python train.py --train_examples=97500 --num_classes=5 --norm="groupnorm" --kernel_size=5
Rows from block 3 of a small image classifier, named by matrix and row number. Rows with one number belong to one channel. Each number is 128 + 24 x the weight over its row's rms, rounded and kept within 0 to 255. All counts start at 0. Numbers have three digits each.
Before each channel's rows are labels from the 100 images, of 14848, where the channel reaches its highest value: "top examples" is what is common among them. Only what is clearly more common there than usual is listed. The data: simulated fluorescence microscopy of cells.
# convs0: expand 5x5 conv (model.blocks.3.convs.0.weight, 128x32x5x5, standardized in use, each kernel summed), inputs 0-31
# convs1: project pointwise conv (model.blocks.3.convs.1.weight, 32x128x1x1, standardized in use, transposed), outputs 0-31

top examples: cyan stain; few cells; cells: one or two
convs0.12:181097105076146112154132119134145086101118107118140131122142170103127139129142170145106153141109
convs1.12:128190100119124105142090107098134135159112104134162160101102137094124146150125088147124147141118

top examples: yellow stain; few cells; cells: one or two
convs0.81:136100131185120120121103099154165130106171146130131129113109132085144122109131122084112177145137
convs1.81:121143142099104119140140103171127130095129116103121131145120105113134133076122148075073125169124

top examples: magenta stain; few cells; cells: one or two
convs0.29:065120098130123125150149114153114135164118117136126118096175145184117123152119134126140101091130
convs1.29:141154174151105155155108141143134144154124121106123186097148133175104109146149101125125131153150

top examples: yellow stain; few cells; cells: one or two
convs0.115:113116164140096122178171105076116096120160159114133150129164100127109126124142130096134133132112
convs1.115:120135205131152119139142120189160169130118113118155119134138120176120120106130124117113128113131

top examples: few cells; cells: one or two; yellow stain; long thin cells
convs0.95:138091150165098132149110118144160110090172161140123102121100121139126124109143127078137148164105
convs1.95:122091144118124110125121119134127125131130147183137209140138152150123127078130124166101122126123

top examples: green stain; few cells; cells: one or two
convs0.30:111180110102092159136116140123113140175107128177116105143149113125104115106118131124184111121121
convs1.30:125117124116081115109116130121108130163131179134125190116134138162130118090121160156158100108117

top examples: cyan stain; few cells; cells: one or two
convs0.119:110086106076125114125145115117099153172143123131108162131143146148157087121133154097137145168121
convs1.119:130075111114163162141128130112133132101119172102123151123111067116139118169112112093127120143118

top examples: green stain; few cells; cells: one or two
convs0.101:121147119121114171126096117125100144156106138165127106146135139098106124108140117117213113112124
convs1.101:136157136127143127124128123090126136080127152093108082140142165139137126110124168142188111094120

top examples: few cells; cells: one or two; green stain
convs0.22:107096096096143148115107160141132142133121136147110111156176105123116129116105112140204121116145
convs1.22:134142148110124164143152112125122142100134107148118118116111157151109109126150072163087100074140

top examples: cyan stain; few cells; cells: one or two; ring around the nucleus
convs0.68:149151148078136098124123129113111153118145136197132114112130175102153114139133083124136118118107
convs1.68:127117137121071124093111099131102132103126101103139136129153176182137121125124134157143080129113

top examples: green stain; few cells; cells: one or two; long thin cells
convs0.9:116152083131102165134115130123119118150153123102104097178146100120126137097125127128192144151112
convs1.9:112128134102140137105103161118084074119129090121158122129127124140149100145095143127109116184158

top examples: few cells; cells: one or two; red stain; fibres
convs0.54:119191125092112115144119167120159138127184125137124126130112095134095131103111134132082158125128
convs1.54:111127127144149138098107143092149148118168129126160118125145162108153170132160113056130131130129

top examples: few cells; cells: one or two; magenta stain
convs0.27:126117119135104117104138160114097122145107110140141161130143102163098111159147121197152093105108
convs1.27:123132119159107090126101151189135148117130144124146052139140130147121122146130084119130138109132

top examples: magenta stain; few cells; cells: one or two; long thin cells
convs0.105:131134122137108139139151157122101097128106120114107139157152109136101152092157152185116066124142
convs1.105:138161141141089140123131128171138129173148077093145132140131131188122130123134135102148118090137

top examples: cyan stain; few cells; cells: one or two; ring around the nucleus
convs0.39:154129130087122120079138157133130085130114137109115160092125142120134109156103119175159131174114
convs1.39:132182138097099092140114126114129130147114164186126120117121120085128133120115118106174162135116

top examples: cyan stain; few cells; cells: one or two
convs0.114:142072141121136106124146102132111117119124090095129135124155121139209135133133162121135120112158
convs1.114:153184128131119142155169129149103082156111125130122162131107115099117131098119111116073140148121

top examples: cyan stain; few cells; cells: one or two
convs0.16:149091142117174116141134128116115125128130133125135111100137167094135138127189111112124099169077
convs1.16:158122059126112129154122119148116140151090168132159085108089128092116123138132137140102141134133

top examples: few cells; cells: one or two; cyan stain
convs0.19:145160158110139120133097147098107158146141155142116112136135126049119115113121136113105145176125
convs1.19:146102077141156176141119121091157115108118155140132159078122112121121132177135151150124134117129

top examples: red stain; few cells; cells: one or two
convs0.123:118160130076110106136137164132175123081178131142133137113123097148111134121114118135102163100128
convs1.123:148132114146107138092138137102111128190160116144131158154154162118159183132142125130136137167126

top examples: magenta stain; few cells; cells: one or two; long thin cells
convs0.93:112128134127134128125168157107100126166096133130112113128140104195109095168127115155135086107131
convs1.93:130051123126129132116129114139110129123131200100131150129137162126153117122128111168133109098120

top examples: yellow stain; few cells; cells: one or two
convs0.70:108101096185144111132135109120138125125188118075124130114144142115142137127156128126108153153084
convs1.70:126116137117157136144143110161111131052124126180151099120121155116140133152131103104098154151119

top examples: few cells; cells: one or two; magenta stain; long thin cells
convs0.15:117097132085131151133140087098103107130136143144134133111169136122123111131116142166177170136082
convs1.15:158157151121104099133119132141138147106126089097058102120107127139115135171126132176134141116132

top examples: green stain; few cells; cells: one or two
convs0.49:131114130156102184138140138123099084125120142099112131181100096126133120124151161112160093146133
convs1.49:144127129145138111142083128144147177063139106123103113116117147147129126108123165110094107086130

top examples: crowded; cells: ten or more; magenta stain
convs0.5:172158156128136122137099128098129121125094181165140139136121143111112145072098153109104107134132
convs1.5:128121121135085148115167136134117135103114102144086090109127090105152136136131089151113116070112

top examples: yellow stain; few cells; cells: one or two; long thin cells
convs0.97:156118117095155113169112106100142129122133111122102156135148139113089094084143144149127151148181
convs1.97:124150138151103133133135123098140161179126067126114148128129113133131153078140164112142175127138

top examples: cyan stain; few cells; cells: one or two
convs0.1:141148131116164098132158079122121126071130105109123176113104148119140146162134139098144111161138
convs1.1:123140133125151082121118111112106129168129129154139027139127128152122130138126114103136140125120

top examples: cyan stain; few cells; cells: one or two; ring around the nucleus
convs0.0:134136143093162067111125154122167132099144121116098122133097190128149113117149148130120115151115
convs1.0:117177151112139155122156111171110124094127127084075158134097134116117121100128106102105127139118

top examples: cyan stain; few cells; cells: one or two
convs0.53:132148117083157132134131111124145131104138119101101080132126195116189142111136147116128114118135
convs1.53:129176139114163128127110102131122124075125153123097171146108166145129120101106154080119134114118

top examples: few cells; cells: one or two; cyan stain
convs0.117:160126136129131091119145128151122142175147128143112105114119171105133071167109155125137103098097
convs1.117:127116132141103145151125135099117149181115103092108045119128110122138130151128136167127131140117

top examples: few cells; cells: one or two; cyan stain; long thin cells
convs0.104:123136150125148117139157138107157145129131108082112154087124116147116126100184130140102085173112
convs1.104:134136117125146146122125121091129126068119215099126154136124106154137128137117118162138130113118

top examples: cyan stain; few cells; cells: one or two; ring around the nucleus
convs0.120:158111124114127113113115097120105147096129149118146135118135135147190115158142170093085144091150
convs1.120:154119118150155167148107131149144126108110172155142104100132094151114175154120088133113155100118

top examples: magenta stain; few cells; cells: one or two; long thin cells
convs0.69:144118160122155121137159152096137117090131151189125107154090145119115108124094110087156126121141
convs1.69:123106157128105135109165148144127126143126179168103162119130131100119129148137113181157132078118

top examples: cyan stain; few cells; cells: one or two
convs0.45:180116176110156111124132116122099151120115133134131111108124158096139105110115119103121121195157
convs1.45:145163064142154141140124112084132113122109116166082117109126099149110124116135146103137157097129